Weights of a small image classifier: depths [5, 5, 5], widths [160, 272, 480].
Rows from block 11, named by matrix and row number. Each number is 128 + 24 x the weight over its row's rms, rounded and kept within 0 to 255. All counts start at 0. Numbers have three digits each.
# mid00: scale 1 3x3 conv (model.blocks.11.mid.0.0.weight, 120x120x3x3), inputs 16-23, a 3x3 kernel for each
mid00.49:130117135141148117125123142144129158123133108133123176132130140133169121123171134142137163100106142085105152099104154108132111161136092127159110157092130125114079175160158086157161155123126086086110133140113128106072
mid00.50:167131135122153120078146132169115100131188144167145104160143141151093148148119168130151141109117104122139113114104132107127091106131125113166118136147126176135112131098130136129163125113103106177150162124099121176110
mid00.51:144151114098096089110137200138122150141113126130138153118110111144103111108131086114134130130103131117113109122132108118141179100109119153130132151145127124124157084136135089149102120117104125109112120151133095139122
mid00.52:151163138135098159125096084067131130131094162146144109127071140118148144117141114150142102122138104160126083129120149138115115101129142139141140098145138128129115134117124118076080113174117081129162143169145115148128
mid00.53:117116142113139140126124151099148090138104103144172171100145105145155142127114124113129104171152134144098119131090109151133140115156106132121156140141150129095163112143187075104131152147084116102089144113178125099153
mid00.54:156168135112134122157098172112103110102143144106131107104087129073094080110157142133129140128102143111124137128114158158124148153133129147122091118134092131125121102130118095118116148117115124166126135151139110133172
mid00.55:125097134153120077115085147138165122092170123160118133139162126169130094140120114084125127093161122123122102103102147106189161129139107165097126180106103109138144165096152162171099143130105106123093144156134087153139
mid00.56:084127165170137142150118145124115181144141173135110152162109137095121134105122128140147110128070114156117168112134149128088147119178127110112168135112138155115181118102167170107093140126105106139107130138118125111137
mid00.57:197159135130146160174125131125134130129123116076111138129113106152125154133140117105078125125156070095158139114115145163127104108106098105119094182128155121150156096143120132137131134139158157101134133107140157126168
mid00.58:102134099127083114106128142169144119111139113113089160123116145102182167137047092134114137152092133153144120107125106145157125138132093118073121143124124131091128158124099104216168126121113115123133157171129140143109
mid00.59:155118101117111175134129177112152144166112134135105155120146139139134135075179138134145122148132091133166163124127152134098102115160134117113176121139103142138135131143129101123089117107150127127162126133123149143113
mid00.60:143092166076176154161089140153107133098134178080112143117136127118099103109101115153094121151143072084095136138100114159131173149117145151119116119090122111124146102120108115142148113143139089120101127137140105143143
mid00.61:149120099155123116161130118136123051120170096082126135103155169132133123155155119116116139093071132105140149142131138132146102167129139111182103124118181108163150147144121118126126112121142155114147117152119099126153
mid00.62:114134181144147147117119158130120117111137127135131119118125112134068103129126127127109165131156111155111111093092096120102168150165148110124119121135131155142082158157153127115113105122161111149108129147109094152161
mid00.63:112121171114174120108101073138105090168148136132105109153133134125143119143118136135113131098115159122088111098090103155109119137152166140116092109133120122141133130132121107152138160155151116194150089118130099135097
mid00.64:123115122078115139146132143139162124104102179112084103136097154111162161109094174151086100132118150133083132077155137142139109102100156066133174198107106150106097138163146131126129133107171119147124157137180121164115
mid00.65:128141149088145129117082157144133144121145127106168140143145154159091118151120139080155108131109103106098159156119121132125117109115112139134157094150133131110132136116097156109110152159159141107145121120111108155118
mid00.66:099106135081080131155136165135171171151130151092123115139135136101167128138112105112126127122133154118175121105123155109125106087132148074161139107179154081102112145107131173172087098133083121161118120105118118115135
mid00.67:121165170146161104139111090170089122102140104117106106141122160099102170133109129140166132149112105127165181131122116110121141123128156190126109164120093135130122124170114131134128075104123091157135142131121122103092
mid00.68:173097138107118106148118128103131109126137137147126143105156125144115137155154133066117122140059084166136121136134074131116158074161175153136157107139129114120144135119120116096143125094148125168124141128143125097126
mid00.69:180165167110140160124150123166133085142108164146108114143131127109104099128112148086116105128112103114121114142128112110110131133134134151139146099142107114124077115084132117124168075134129128120128102125131091121148
mid00.70:136141126131084119117194125107146142140102160123101112109103152117095148134073117150146092086127152149123124105120116149120105119147109106106133146125153137092118135146201163122127101127143091141123132136144098107119
mid00.71:131158146137128106100137156109110113109123134109113121093116102107167155094144144136137116106124091097150147140108140134162137129117163105117140147148163116098111089151150099156130127154095156102105182170130124099134
mid00.72:135103125138118174105111139140139131126142148127202125132096117141113130126135141128127099125152079128132106107143128119143107105143094119147133149117109103126151147096132145131099121165138134119112105089131094100131
mid00.73:152144113146147102121153119126130114115107154145172121108144082183129114116186124126171161138109072107130160133149085140124165115119156160121092122115128097131135157140128125147082140117172127120122121114113124125144
mid00.74:143131144121089139106125096128081160140155143083049164126113188069121121106122079153134146145079135153147138097155124100093059127120148158085079128108100153153140171161151141116133094124151100134121157120122121114133
mid00.75:130122120151124127141080101116128092147159077166144135133134093105122078144117078132127152179097119128099189137106141110111145147147102124152116110186116127189134138112121167119110147123103099114157126083116100112136
mid00.76:102091108119156125148164131161111139166054138159131115180135161159163090082191144043117143151148109148141167143125146108144137136134094125101139124109141096129134116107118138143160172105120136077094139160123116068137
mid00.77:087115155174162096093103101146131148099131143133152131175141156147099110105123111131171125143094109131094116127128137110147115147132149103168120122181146133118108171120131123139107173135105142148140119092095117089122
mid00.78:123095167149122122152114151154165119129116143115126090140145145163088163146105125146196145154084137136115104138105080173161096128159167150128129121150128130130066100122119129144085143107125150085166090149114108134121
mid00.79:108133083150123095124159159142130123155103153150084140160064124130179133107118142144162155098107117153154104066143127124139147127128120160119103134143144162112156110155144111143119129175108145149073131092157128107160
mid00.80:131134119082145134106150085106155099118097121131173080138147119153158081138173126156182141122117103170129130129135096136153107148157115152106120134148124147123131148089183100134135132149107128152149134148125167137150
mid00.81:113085172142090141135136137119135121120117107137132158159143111132086099109150114108096085143106114118144097158089111086145105159111122143096106128109184113138105150123180140110150150117098109132132121131158107112110
mid00.82:149121131119174102139132144136099120109139130138098144157148164097135135195145074176111141126118090118194153124132118101091127109113126147149103151132137136140125088121098080121125161123117142134112139144108150107107
mid00.83:117105116146121125141124185125179127137106112122118112137123117131147152149130127118074148135150086098126086109100176107093107155127139098113123151119174112160172140149131105142121143138143161135115158098119074120134
mid00.84:125086156147145095104102096148111091134060131133155126090137120138154122154122133081173119150110133159121137092156106143159162136125107155133143133150108152134088130167090143090114101143150138125135143144121132160137
mid00.85:116156145107087154127157134121106152121116156151103136120130163101160094081126153168122152168131165121105117132172103096167128100146085086144128092078135163099120127133124121123161148076136113105084081138117168160128
mid00.86:134119094153125119079141116143124136099135114080126151115112154103127136151138134119096113121132086128163130099143136125121095115122102068126124117168117147132142117129155135130141122133113150094149102107116119106141
mid00.87:123124122173137111136109113110113123206129118162144152137098123123083149112093139188153116118161105157124137098119107141089133096149116153096098136150145159163127154126170140170107133115119154153152127100124092117082